config = dict(
    train_examples=197500,
    image_size=32,
    crop_scale_min=1,
    num_classes=[400, 12, 4],
    patch_size=[2, 2],
    layers=8,
    width=192,
    residual_init='none',
    optimizer='adamw',
    beta1=0.9,
    lr_schedule='wsd',
    decay_fraction=0.2,
    final_lr_fraction=0.1,
    weight_decay=0.3,
)
Rows from block 2 of a small image classifier, named by matrix and row number. Rows with one number belong to one neuron. Each number is 500 + 40 x the weight over its row's rms, rounded and kept within 0 to 999. All counts start at 0. Numbers have three digits each.
After each neuron's rows are labels from the 100 images, of 14976, where the neuron reaches its largest size: "responds to" is what is common among them; "peak at" is the part of the image that holds the peak. Only what is clearly more common there than usual is listed. The data: pixel-art sprites of 400 made-up characters on tiled backdrops. In brackets: how many of the 100, against the usual share in percent.
# u: gMLP up (value half) (model.blocks.2.mixer.u.weight, 576x192), inputs 0-95
# v: gMLP up (gate half) (model.blocks.2.mixer.v.weight, 576x192), inputs 0-95
# out: gMLP down (model.blocks.2.mixer.out.weight, 192x576, transposed), outputs 0-95

u.451:460518511466543457465480491504439459569478483502526530552430505516478550521468457449476600495468550527529498561523534475469613489481472520478543503500508557484556457521512465466404475433527481540470485524457551476488584516447459484452446508479420490503493467538499421468540501484575556488
v.451:536424464483472496449513522501532513489463488526500606481483421474447582573513478485526443487441519517478505474547505454418503553460471540504526490537551513538496458511473484501394547487458558493430467524482453453506534509530516558476542445488562440476488497449466519468499472564441478488
out.451:433504505527504529536511465447446504568491523535460559471463509522476574504524486571449457530471480483450528415458486498473485439493470439430503433499538501516582529479529574476503502501488523514530539518552528434471489444548528540547525505504505498543480516452468502504525548456562530483
responds to: white (47 vs 8)
peak at: bottom left (30 vs 9.8); bottom right (25 vs 9.8)

u.21:553449505491520429488506525466551541456471469464531553497501439477482533620541488469528469474492531558544496584534503483509548493492515568508456501528536528460469499505519437518433510434549451511521461498449465495553521556452466551484488517525527479480469533547528489488515436550527464515
v.21:500445441451512513490509510471528473491466525482508603453546530519523448536528553458493380451466486575512393450494486526537498526490546502488435520467463481478493518500581559573579591512523524453582534502444499498513422506514523488504526507509562490572518452486485542520563489522503546557
out.21:500564554520552417521513504542524461460489476487509381513530528522588451538519527474499495474451497537499507589524490522480462523529525577503478530459536477512438479455524418556555491443494451487541502525460527548532527576508425493538506502489509484449475503494553482527468510543517461528
responds to: white (40 vs 8); teal (28 vs 8.4)
peak at: bottom right (56 vs 9.8)

u.166:589467457510460452481510545516565575555490516508550533540522412463490595492498479493558524451500582492505512478488533501509553529521537491512475444503487502525481483522506478474426499438505527452491436528442530512503515503437458504445505475442474420461517535532546502431543444499497530525
v.166:523526500445494415544516516572517579463506474446547501547546438538504507460467511503485533500544563490462492531524436529549559570549534511513457510481449487522549472479551431502522521545481506454491546435455506514558433512458472458504491482476492477489466559497534437518562534450572583511
out.166:508551480463562527485432528483599520448531472486473475495524524511530460395483483533484527501463435477419526449519549549535540492542512461542447528465505481491507470524506493473541458597446509512437565493559490525474471475545531477469522470485509461488548515486556521488480494535501452512
responds to: black (98 vs 8.5)
peak at: centre (45 vs 14.1)

u.77:543473508540545494522484531478577486441489501560517490465475455374475534578519517414547548435537488502530511490525491474461518561489497528530473528531526506418389535527480456468485474475532429527522478520487448544480496519499492580539442509533524530427512515496472508510506518577495461515
v.77:465521531473567505496531499465478513516487477448597563542465520564511491497482557443494510521477500570522431594547468529541599497509556548507490528434529475491529463544525503518509432475527458511473511444425522489468454501463434470457425540522510467523500527573499470457511483473585532520
out.77:523485471419493501507450502488512454495400483520424437508517484453469498460475482510528424500590515442522538441477534435520535506510453494534501555521394497506464484503488463519407556533526577476508518507496512522536501524420516450485548458518498496546484503507565442466484416491496528482
responds to: grey (31 vs 8.4)
peak at: middle right (46 vs 11.7)

u.52:507525511495560475535495534522478463436498486469597532481546585538556453483487416555494530500556479492487479497493499547552484528491524469515523547562505530552534543555477479410514560488469476431447498458489444485554476471465566488454527541568515584521485448463449531575493416507487447490
v.52:540575559504534490528598549550494499455511538504569530478522550518510459470562457577505507566506455498482486528440469554567461533524556447498524536517498512566526562536489474465538529520486491428476520500483459445527506495478575499518510544567516564583520463482455517562469429455473495496
out.52:525512472511551567496530460460499468503573574541483548448494518479449537407492499486503524494474493408469488487462501497507634568563525431510535515518566537535539480524461543483444527530517536455435495475450499433443474513453566489516463493515466579553532462454449509434467457471515541489
responds to: green (100 vs 8.4); large (89 vs 39.4)
peak at: top centre (29 vs 11.7)

u.491:500564475549537503568442507503480450443584488502508456526470571480513467553534530542460583443520465552423520496530420543498522495413483481498551508560592460513435438457464502467526485485477486494437469482553370541457464506541571566474498524556487469447461470462432500573496510512480464418
v.491:499461480469511500489567539494576536474462571438457515453476423574451474473472491444514480575462554428528464554520589462477499501590492493526463517438454540485529522490448523535486519489443482489523523566498588414514553544491506472520484480510527528580565507460486489430483455454509527498
out.491:516488500416491444588470504557517541481450497438470513534565481534596508526486491525480543508581568496472485527457461551520468451463448540487427455489438421556429547416535462479521572579507463518576514573546517509594601524481469531557523500500519475466449481527496449613532559460570499478
responds to: orange (44 vs 8.3)
peak at: middle right (37 vs 11.7); middle left (29 vs 11.7)

u.302:487530562503583461517461497512503452463467467504530532524407540438553501511566491456487595491526450565490498544505476522504518579401522541533572491552507461422428459546486473448494440504583442469497476467475439519517484479500542558488495482510485516469500477508521442549522479513490437475
v.302:544503462399600410567493494504539498440456478449540600501520496506516516512455450461501531493561508512528457519439495493502517581513512527530466493488495485461439466522487454457499532472560438452510515407488474462514409537488519489524502485574553543489476499466498454536555475530529472503
out.302:512503470456528539497492513557552484488380457553493519487530476480442484459492445525481478501498575472486526465521554433448523460515426468497454569489416571555472475494475550430446531530475525500436596530493539477529497516480525460474560526506480418562511468540491433487529503480536542479
responds to: grey (78 vs 8.4); large (68 vs 39.4)
peak at: middle left (36 vs 11.7); bottom right (26 vs 9.8)

u.532:549454481498571521555511520482590515437496553484515595489516463492476516560499508483510494522526538505521452550505522509522556535528524549491442513499489510488452507517547470451471505463509436492484491500470474473492476580456492512526465539542549491487491529512444489529503460552540482530
v.532:498468467489552467516543509459484467519457580592459519473531528499550552512507476526498473537523462470554529468455482518519446502486509460518483457494475477510528453556576493551523570467462525452496560460529535483479459513469478561548511485463600468600525564484463507531521523539474473488
out.532:543482500558578476557521435432493420504539531558484478478556493508444499479472483461506448459476519531488475504511498499536559516497517481508514494500527423491462451475508505433470479523528528490459507440474454469511457525527547508485462484476486487506464479443539576510489493517629530541
responds to: lower left (62 vs 24.6); yellow (26 vs 8.5)
peak at: middle right (85 vs 11.7)

u.523:540447443530492483518417430500573567479576499488468587517527412509440532532500482529530616492462573527464448534532485497549536473562534505543425490482523507477440480493541501480486473519453510568404495460528461481504490533551511534438485467499476444478511501511464465509519537588564506529
v.523:500513455500510463546538484399490527510526541532559529480511530544484541544529505534490453457489544523516440500517436490514490446477567474459494427457544432513516463511556539578545513404443545512449472434538515462462449514526503593509489464481524394551509550477459545530563529504523469508
out.523:492528491555512482469499468542469459543533476555518420452496521515500446458488554407563482515445511522489515515513559514477531568472544564508592546475498451437528474547420511469531466574526430496432499411443528513504506480533542511499479487403420475457528497558589524460487515505478481585
responds to: yellow (28 vs 8.5)
peak at: middle left (33 vs 11.7); middle right (30 vs 11.7)

u.394:543431463471484498397514488525556559460503434437555561501497430489407532533540531420489431474438579555528478496496496450489513550518506516526437480423533515483489461482510499542486506466523524521504454481459484445511497545488462492454424472501487390527549523538553466475605503508470523578
v.394:485524483469503503510541548509462468538444534541520516466525567440554518553502536434479427453469485508499475414468498535534449541451527438460485501456454457506522556506514488521564544486497527497582502527465536494464474498519532558555525524455540484492491535450448558494580534560467542564
out.394:470566609535546495478482451519514403519536452527494455472476517510552461455554486536448591442524510548473502531487484508454500445511555517524558524477559476518498488525495576477507497516518497519461524486446495513518522506466527464456477469513406455526569423581564488518491520471540517491
responds to: lower left (63 vs 24.6)
peak at: middle right (88 vs 11.7)

u.494:478510473542570516529560513482496497498498537532498498467520547517549474516530527553466468486528461468472502498495467525504455486439497565462562486505578468521516497487501515515534575498443439517524477451490479515478459497540551560566493593502602469453444531437427543545480528520476441461
v.494:517516430552554518500576572498504534495470528520513511489544527453576516514502522552505500522501476457442477496536463540550455510418519552510562484472512500471475505496506460462522549524431485561535425485454448547487485515563582526537515550445584515436466506402448514521425492524548483484
out.494:569518490538502551485545525541525541509525484553508539518529452451522542448503490447551496467512540475479497568521426481459545516474460542504504528561537576512440501545518503546507610530525555525424460464457492468475538563427487429504453521522540475471537483487467432482485603439423519518
responds to: grey (98 vs 8.4); large (96 vs 39.4)
peak at: centre (38 vs 14.1)

u.441:602477505492530540525464498477569523424507484498472529484541493492499477553570549545531531480498495530487476548529464533517529443498542548571447530533600467545420506538509472557499503483435505489428440478489426527503482551518489529505544496536596463483470529535460531534477490559438432467
v.441:459552556553538475462495541496470416538479500575417471489478557496587549524442445509480557457514433430509555490494509493455533488449469546469559511529554516450512460560508515501457524438453476554490496473481546533447482460463491555502501522479518530462450561507468505486477479563483444498
out.441:551424451573528547540510483484475484507532541585524543500532498544419478495547506468558460514516484438500461525439516527518582507516497482559536508539489509456489458499498572566493519563598548512472519418402423460506439499452588502539496466540434497596512485493511487491466465473513476429
responds to: large (99 vs 39.4); white (30 vs 8); grey (28 vs 8.4)
peak at: middle right (42 vs 11.7); middle left (36 vs 11.7)

u.15:593501543522480500512524509499588565383545471499470479482596405518459473577544559523560409485570554489531532542538461493524449476550490504549417507516516508472396536464511546528508503440489470461526475498511448551525428561477460490526487504568536475506516517520520532508471524493466497486
v.15:553466508452532449488545522507562544418432453481505602497541465488484487517528469475553506527492534512549479547491521456502477557507523484597467467490492499459452502531415463547503528496527491434505487454477439467534455495529539527521537490510523545499511515480559499445461411499494480524
out.15:450504482505465501508494509490427494585475491535485535454432527492525528519513466520491483533389474517476476444497523499461515487433561474440567509488540480519567461549467486539492546508437523494427543520465551448493487492545548537548583486474527474517526511522485437487526485446505491574
responds to: large (76 vs 39.4)
peak at: bottom right (58 vs 9.8)

u.486:525505477458523578465520493508599513482520508492486599464537477465482548538514552497466502506544491469478484483484474559532529544513512527470498492458502485526453547545520488502465534519462486521454469490471501518502527546473502503556474516476562505489453525557448509531485504536528490476
v.486:454509497519466557562468541454457494538533572520400450529482509474434495604436535498488547529499547429496475467551546438468454444499458439503517507555525514549547527459470469481452451417395507517409510564569530533430518466505465574520499445513462511462521496490419531478444492459490487446
out.486:507468496507530564416488379520512483485532518501511551433453496476489546438523519500486471454514462519488470501537508483457557576501492465504499435542553462480509474530440554485462492504577519490480453454410437492469572499457520454440476452490491502424493464541543569409548524512473499561
responds to: white (32 vs 8); pink (27 vs 8.7)
peak at: middle right (40 vs 11.7)

u.245:564483499498540492476512503498600508443512500475538562501496453491472533555507494469515499474492540529534482552527511466501577553512503536514473477522553514501424498528482449500442525435534459494472443480450463478491517590451482514483461534529523488463466527505507499475509456547486472536
v.245:465477531550458486509542529438487496527560530628496505499560499499505534543567564505518466494505509457496498460558479507538423447487536482490491455494522480477507468529569512535482508495434523463490516490452507513481419470521491572512528508490540457518517538506451517461452544493480438478
out.245:520536555505601480464527444488559438481491545519569454487524507503543531506511498477515523493496522493494450605579527463480527557582529506565507474504555487496457482526426472498480493457528527478473487428423484510476523609478494503489473498522511514461445456509551511462468515517526514496
responds to: white (30 vs 8)
peak at: middle right (55 vs 11.7)

u.202:659472441476461542463527525537637545447499489474505520503572407404472521507537534449528521472507538484476459526510454506528532531502496481523497502477497533529405506480455496493493521514494517522508445520452419523569573536512532498479476529510497488491509461490488466504454500525530501504
v.202:515432517498507483527536537475547547502501546481464588517502443508499561536490440516541499508502519466543527568462545453482489499521499561504464446527540539455458469523506466542420497466486503514523502465485494488508519527487497523534508454525556551452470546530571445443442441494524415504
out.202:408513543486482485476481540431426529564472483505456502497430579562484456500423505559492471534520442542490561431447541507487476462437519464481552488443453515493566524528520468502523506518490469470549544473553587506467460408511498560521500514465467500515472534493513537481479430482514504502
responds to: white (26 vs 8)
peak at: bottom right (41 vs 9.8)

u.121:534483480532593460558494502505572520431543523507525591511497469478482518598525515465506507494493532530506496544513506495532545529519528562514446503538524477460447525504532440474482479447522408489491494491487465487478463561466481531524462521549529464471486524491494493518521505556499482554
v.121:436556532480562465543504513449443428541507576572467492514437579536563522531437483517454527495507468446524539496484497515491543496465494514463530473513528458491554463563533518513513527412491462481480549473490563478416456481446465559538498507500505521540485573520468512486501500517505471524
out.121:526488464559581413532559468498504449502546548544531467495544498602465519517431497468558427483515523517516459516519455528464517511511501553502538471498575414477452441482506459472491513487530506496500492420496480535532518537472488520475443473523525494461488508452521527509467509461507456500
responds to: lower left (76 vs 24.6)
peak at: middle right (99 vs 11.7)

u.146:555479493511555445507505508475577513437514512439525564507484441478459537601512490485512485483433541533527491556513514466511551525502500578500470502513537505469441504481505438515447475405540453533520476492452481489503499589452477549508474505530522497479471520499495494491537444547505504515
v.146:474533521503489473555529471446482500512507517534525528474499516513473522508525554570521454441487534463556456465520516435503475486537543470485457424494541443506525540520581544537547566436478510411465532479524497465449438480507494531525548471492535466519451618463529591464551505462473460542
out.146:525555494541502433552521505481525454452572525486547405484543508497533485492502546506520531471502524551491436560529484512555507473561512539509483533487523448513426528528496457499541455478523488501449518498442443516496464591504472455510474488570530476492446497474466501534463528523551456556
responds to: brown (32 vs 7.6)
peak at: middle right (71 vs 11.7)

u.340:563475481578571484509500524509596468434432512459527541427485443479491505531468413467518561524463498532507530501519578496494541548531507533542450528537508514465446537536451450453466439510465476547443522497489525469512506550546537497469516469537514535458492508524514467533536511563525493550
v.340:480503497508506398558469464455474480507560561537507557442456521616483499510454383563498476493514507532504516510430537525472458479539475457506478505568508502464518563477505529423556509504514484506497500470552509398478505464475525500478482478533502562569510506495491540561593498510462527521
out.340:454517497493481488566445433560489511526471509511542467490459525500576469488472533577531477461527451564487528519497445525477454511448517513489444464527516369501483496506484471478480430484496479453499535542519496464530553477478436564499546354473496447499573486599561454496516471494513484527
responds to: orange (31 vs 8.3)
peak at: middle right (56 vs 11.7)

u.7:461537531532549472583480455493460465518544502525554495492474531521457491610529569555490499486508547532529483523559507479488557497520521555483477511556531450489557498518556534472474504433515433445400545508500504500471436517455473520519507449575516441508464577559494536510536518487528517518
v.7:518485484514580494516517540470541422446488494487563509488507502475457510584520504493486477475529493547532478490542515505445475538503485495469441518520587494521465429484542529467477476391512527479463494544521480490485472564475471522508502439556577424508504496464454511561541484542472473450
out.7:482535565490531536462499522438435549492459494488399485523480546522473473456431523550463484532550465435514581451448527491539489463511486445521552482448444553495567522511528524504558540523517480507581519435579541500442453436467498492527480546521456533570487486456509526484503482489470588481
responds to: yellow (35 vs 8.5)
peak at: bottom right (37 vs 9.8); middle right (31 vs 11.7)

u.148:534473555470468503495502509530566526491471503445514568576519439491470540559535541440549493496516538513513474541501517477517570546515557568507495467471525478549441510540508439548418499482528465462504485491440507507510503545464445511533480498494493427468457537569547478462453459467484502534
v.148:502503550512517479510514451537519456496528514500472559511531513544524513530451402501542562485542458511514532508451489510529519501521517514503508485526501510438465530547487527479519510498519443512486514442511519448492477452517537534487440573584447528552487564513489509531481472549508505564
out.148:542484452512502452508558436477527425520518536515557390480549450464492485493491550433613456461468497519590516490554521472486523589549540544498481506495528496454481424504466444506500480430434522455484469507511552487491462566513478540458505491500571536433517541430546502475512505515504530498
responds to: black (27 vs 8.5)
peak at: middle right (56 vs 11.7)

u.93:539474463480564492532533539507565499449496536498536599538526487503493528568505520494527495541550534524520497573506479515528535570521518541488458486501474513503441463505543489482456566446540472456510490483467476481508499548439492557529442523545553483525491509487469466527499448527516468475
v.93:463498491471538431537524513444472468530559581545465570484488542569499551528436466551478484543511486500536554492431456512520494468516530478478482463480510467480531469534544519534517517455471510512487543455559568434469449495489478560546435500522546547590514539479453500539522523498522478507
out.93:563500486452526454518519503486498421535454507536487435495519525452520511520483501457542426476470504491523498457525522480477578522443455571498538510557582493554457468514505395562421551498528498451495542494463486530515548586423502512550558450478554449461425526517543487496479466484443477523
responds to: lower left (69 vs 24.6)
peak at: middle right (95 vs 11.7)

u.386:521445434418535506553478492524536554482515510448519569512502457451508556553500578507534538574526505503495512509471463496553533545501540540539477496475509481532478479522515416570465502514466472525454526502511485464522501539529484520598521491507545507460471515470472487512499517541551442532
v.386:468468497467468500453502498443480508522496503450501554513465517524496532552468542488477482512535523528481422580580469469486548459450478565506537476468539503568551464538483529558463478470487514538448474503415498486518602457503460518485512483508492420518472428537489542448411468507569463509
out.386:484431490479574493388462431508440525501429533539427516475446518544453499522447520528495465480548479487496505451496579494484563502519489495506545477483509538450535451421470468485459589549554529447572468439449523527544519538445503506454487472447444516463436489481521531445505460544476553484
responds to: grey (27 vs 8.4)
peak at: middle right (40 vs 11.7); bottom right (26 vs 9.8)

u.488:572439517520436501477522561539531528490563477515505491510536382500418514623511521517579518478562591503504524504522443448452472503486500529497514493514523495519457497514470543478423524473456537486442458486521455528542454485501530572465518510524552504433451482516471479470482484523439509440
v.488:489515553527536523523544529486502519485588521513430470506506482529458495459460546522466438502482484450491489540409560522487453425567493441454440484435491546482504546428570497499537499523514490495623526545541533486498551559452443462580443490518459543526486511461562460467529470402539510492
out.488:513456449429435504473400444507491572446421479509473557510515471535545459584519461534532455551526505476543562503471527473497504522487490496539512530569446520466437489449481511530493534434570513478539457481484470485542433426506523507483527467456469490539503484502509480532561473537496532475
responds to: yellow (27 vs 8.5)
peak at: centre (39 vs 14.1)

u.303:536475492466510506468493454431514501470564514451472515447503512488483481524534562505504431495469500549551527497492468499547486503463582516559471468483534422485465536505540464590538464508541511545504418477485446515493494515552477489564487437510532534555522500552538588516470486520507409559
v.303:489448453466543462483479484427486512486532549504482506522441519569432511554444506477490450492456587509532455559502477480468537548458510493487479453501536509521520410483514452577503477439490519522464455452492506474469524536479428556509467491490504485553521521481478523492486441526527412479
out.303:450472471540506551473471466492503468466483481583432444414576504401495463449517525462464464520487457508443428467470533533574502500543505430519498539495462545425502485408487508510510510595478562542484521563475520508505550472490553487523498461470451558505498421432468536488470461530526500490
responds to: brown (99 vs 7.6)
peak at: middle left (52 vs 11.7)

u.382:543465503518517555584519559515559539471540554522473451541560458491508491478496541470572505549479524390468542530521509551489480527538476485538462526490481584518422471435511438511510470506459499437554516549524511516497491554489489491562517514495479549518563468424479464497449458450498542439
v.382:508532443527445578491546545507486508512459506506525484441545550427546459560522553480496483466477466503424461454568501551525461527415518491488574530496490495521495538485429515435524483530450528531485409553470459569507519481546594525470556516464523489425465455480462561505458477549500533499
out.382:525539546503481502515469531536526537439487483507533446495500563541569500489459470453525454535448512566482504484604494560557429494531522520444425461500466448524473560531484464437510433421421462545469480520533544599483489508508477511553530522502582530438480483492432532474555521518447427490
responds to: yellow (30 vs 8.5); grey (27 vs 8.4)
peak at: bottom centre (28 vs 11.7)

u.537:538476481506537495481497497488564491446515508466531559508503471483461519581496502445509465463472534528520461548512529464513575538506517546494469516497548514500444491503498466512432487442527472509486471479449477489500516566458467506484458499549508462477465516506501506480483437552519450555
v.537:469507509484535475520515484434490517515516528543438535523494521543488560519461499544473464474525520456508507479461481461503510447511522495480481425468527472524518474547572525576502541445452516477463554457534544457444460490477430596554514487497503449521475604491496523473520530508500464527
out.537:523543455502514466530513490469507405496520497543539401480586500475498531479490511450594510489509569498523438538542494465506567519540495506527531536542545438482446493534482438536490509463514511486454464504477457555486496599437504493479527414506493484480446501481491490482469494507523479555
responds to: white (30 vs 8)
peak at: middle right (71 vs 11.7)

u.233:598425422389473490523484541474579536496419516440519532535549424446479519602501485469584518508534532524535441473510512463503530554471504471557501513523450528523386481486480442509438459469488528463507478547512453514548509500535530579485561459480463490501537484486469528504478430543469484469
v.233:518538501565527513577515516506586519461526503456518464477553465457538488454495495476522514530471480431446462469531550570550494437566494534448473562475458553464453591468516528393524486545447442536524529530474503535519469543487519454559507617495532549458490501429422497487494511504551561497
out.233:468535557506528498439515530499555549408539470569485464520514553572497469438431512489486420525507452511438518489482484550547463521558494480487479527496423489478516519513527531497565405504498502547529511431500515539440423406478511484501463563439470492501461474403472556467483446526455511450
responds to: pink (37 vs 8.7)
peak at: centre (56 vs 14.1)

u.344:563505477496465437453495523523564542496528488480562518544516427500476559492502470487493543407478561502485495497535507506510535550511520497511488474506531505521496462486499457483441472469483521458489433472460487534506492537425449495427500458465488440422489537533533482458537466498484525508
v.344:551487511544510445545477517437631474408557568484503466505493444470502519521504463497540479506490438454506490492442539548520468483567503489492447508528504561425384567475515542474484508483549464466573523536493496497551516541399473522552489486560525590524532498455490520519492446524474467477
out.344:500508448521559479524486567500627474475532517452461433478569491479501434424446506528512532496479467495451485501456562533494531475601501480559413541463499492449521487488489531467551492559497490476511533553499507513540525455512475450458469441529477473464542509511542530496445454517528507485
responds to: black (100 vs 8.5)
peak at: bottom left (31 vs 9.8)

u.281:510517518439518535514457527491497458500434502536448424521483481378502496511536536507456547487526484430543538497472545486480579492550464471472450563499481516530522501505516446509438520505535449458526546569483519552528517586404430499518543502503497502485458492557477424469510476557511539508
v.281:471496555493451457438558485498455506550485474506574589483472529547541555488543452451498454479475493551521485497540438467508509526420514558479573416516558445568548478569484550538465556439502552513477462435401512494492487420528550511478549547488502459523465487509501546456477501499493479510
out.281:432481484487456486480549477557509516483564536481622507483518504575515461547480534499545442571519517554522423520498544512486416549531571561450494486513466475435533539515473529477562504485480384492503508501477549455517527440518534577530503460469518486468533558533526500542525500468507417547
responds to: black (25 vs 8.5)
peak at: middle left (32 vs 11.7)

u.80:565481498536556457502519502495580505447525483491559576494516461446483517571567487457516515468481502540540470549520511479510539532496523550531469477530546474474426515551518460514454513445542448495472458490455447509514495576480498547502476504545536487493486517525526512510510473537510446556
v.80:627449513529486505472482476422628531459481538452457487444510432435476495490527487463533484475448491515540503537494551478469493502549479506521419471481512520490429503540468497604490465502488503505485425500510463502533523561496474516510520515476554481491537522522514564477497492540440429553
out.80:528502512555540437534583513480529476472504546471565478483508496541569541541548473437482484472483502517512425602541460502501457532534511578518494478537571457467441496509500442551505492409521503546525412472463493508480522588528476518539416519552570501480434512434479512503510521546482434487
responds to: lower left (51 vs 24.6); black (30 vs 8.5)
peak at: middle right (47 vs 11.7); bottom right (31 vs 9.8)

u.345:503506460559555533520573548461560529492462525523442466453565531457534471509530540533476488507489475443462502480512466527500444449442476476517554470479535481470444510446462508539549526521419470533554442527556480523494520474550539579547492533473534486457516479441446536545449538488463497452
v.345:523520463579568527494532505502523521483469483485452575474509543471579493472523461542466534543448432516424458514487473510494442474452477516505570470507504506462469499495478487481503502540500502566500451446520445463514544490563579518497538527452532528378461454436501495548442494502520459428
out.345:476552549534547574449555520548542533483562469588520492493539513457538472390455505472546524503538485537445491556562471536502496496503520525457478523539461607492505499578505572496547476562472506517421522488448531511450539491432523437487486553448496481469545461513474469458447516448518529476
responds to: grey (100 vs 8.4); large (99 vs 39.4)
peak at: centre (50 vs 14.1)

u.230:528431545547521455467506494506539518482493440492476562416504446544461477559559448505472429446410549518547545501549526457441469449503502510510428512520542474497515535513554447548481533468471448506513489527489520461504485575525441490510517544504579437523520493530500511478569508491456481606
v.230:434445520505530529497490502439466465548517511501470511462495505526444502549439506414499456455457568468575501457542552437444561465511499557454461531476501569474550513540503570500501536484460458548457548482490593449453420488507443518484494609523506514477537492509399544438507500533547539594
out.230:508466476596456516490446502499539479538462474527456519506428479559458477451504514578511476471472500538487447517534524449452600457516482535515468425478559478449509461511504520493491499552553536488454516440451439418483487510541463510380498453540531462546488526497497495486488495530512479526
responds to: green (26 vs 8.4)
peak at: middle right (58 vs 11.7)

u.566:553511461487451478545469505499506503514511538526542481509518507556547519496469483567641528516529519469519540508469493499531478491528514478533481427491517466530369513511468447514525527331466494452482458523528477508510523461483493517470548514507502543494474510504526579495450476509509380517
v.566:524490439540463570562479471505504533534556624512488523535476502514544538486490527526588543559500536444458506513444473555564518496530474492491507411466468481522428497483483526487520552383481508490480434549522501472486597507457519527485454536499470545512507500476487558503471503515525451480
out.566:536527488543556654452515492445511461496502526531468530484432500447385540422516548510450508485492536468454472476522520465469624541527552459496534475465559533525505471549471552501465494514528563481395490503448458463386482533503512477507484473504464454533466476497437471444501484517501553504
responds to: white (100 vs 8); large (95 vs 39.4)
peak at: middle right (28 vs 11.7)

u.131:528479460497564444533498510496562512494522544503538573573493471510492570575472458457532574521502505533500490548520491533543577548499524571482492492552509525471431436511502450457437500476495485517462490450488502480491483525473514591485449513528513516483492549491426477524521452550520502470
v.131:484531553505571452506544499482454407513534501522537488495501539531523513504535507545491489504509470539618523520502450516500513482518536484506466510492531499460520482515584523510551533419560510481516524465496508507488425520451471451502420514576581528622524519517467472541556505484514492480
out.131:532516453551534480593541555487495449535555531529446423514540480496536523493483498481521477460541491506521472449488496485528532448487501555427502511517571449556470513537550432475434563481467502471473506487457518504492517575487474480546516447489576461514490514448494496513450499429512418549
responds to: lower left (59 vs 24.6); red (27 vs 8.5)
peak at: middle right (86 vs 11.7)

u.197:526524487434563525528518554527531512467428486469513493464532520421568516495521533512496501473469470455459488478514493510512514558456513494501513474472543451571455491510525383523495576489477475468550483485415442558525550536502538507548538570476537516434441458446503471478471432481522440496
v.197:485436411506484463547539479449489513499554538492538653442526484547431520508516499524492446586497523544476465489485469508549444449505529480500497514443454501481527495465510531475501431539447523580467561563553496425521491504536546505484462489524554465582563441499447521561512530485552482466
out.197:499511517460518523442504506505428495570440491438487500495437531492532508503491531485441527482511446515532548460504467531439539482458480483505528431506599489547556500511560464549472518484526475456587435471496534494481522528473444497507531461449564521501456498493460477488546562510455545481
responds to: grey (96 vs 8.4); large (75 vs 39.4)
peak at: centre (36 vs 14.1)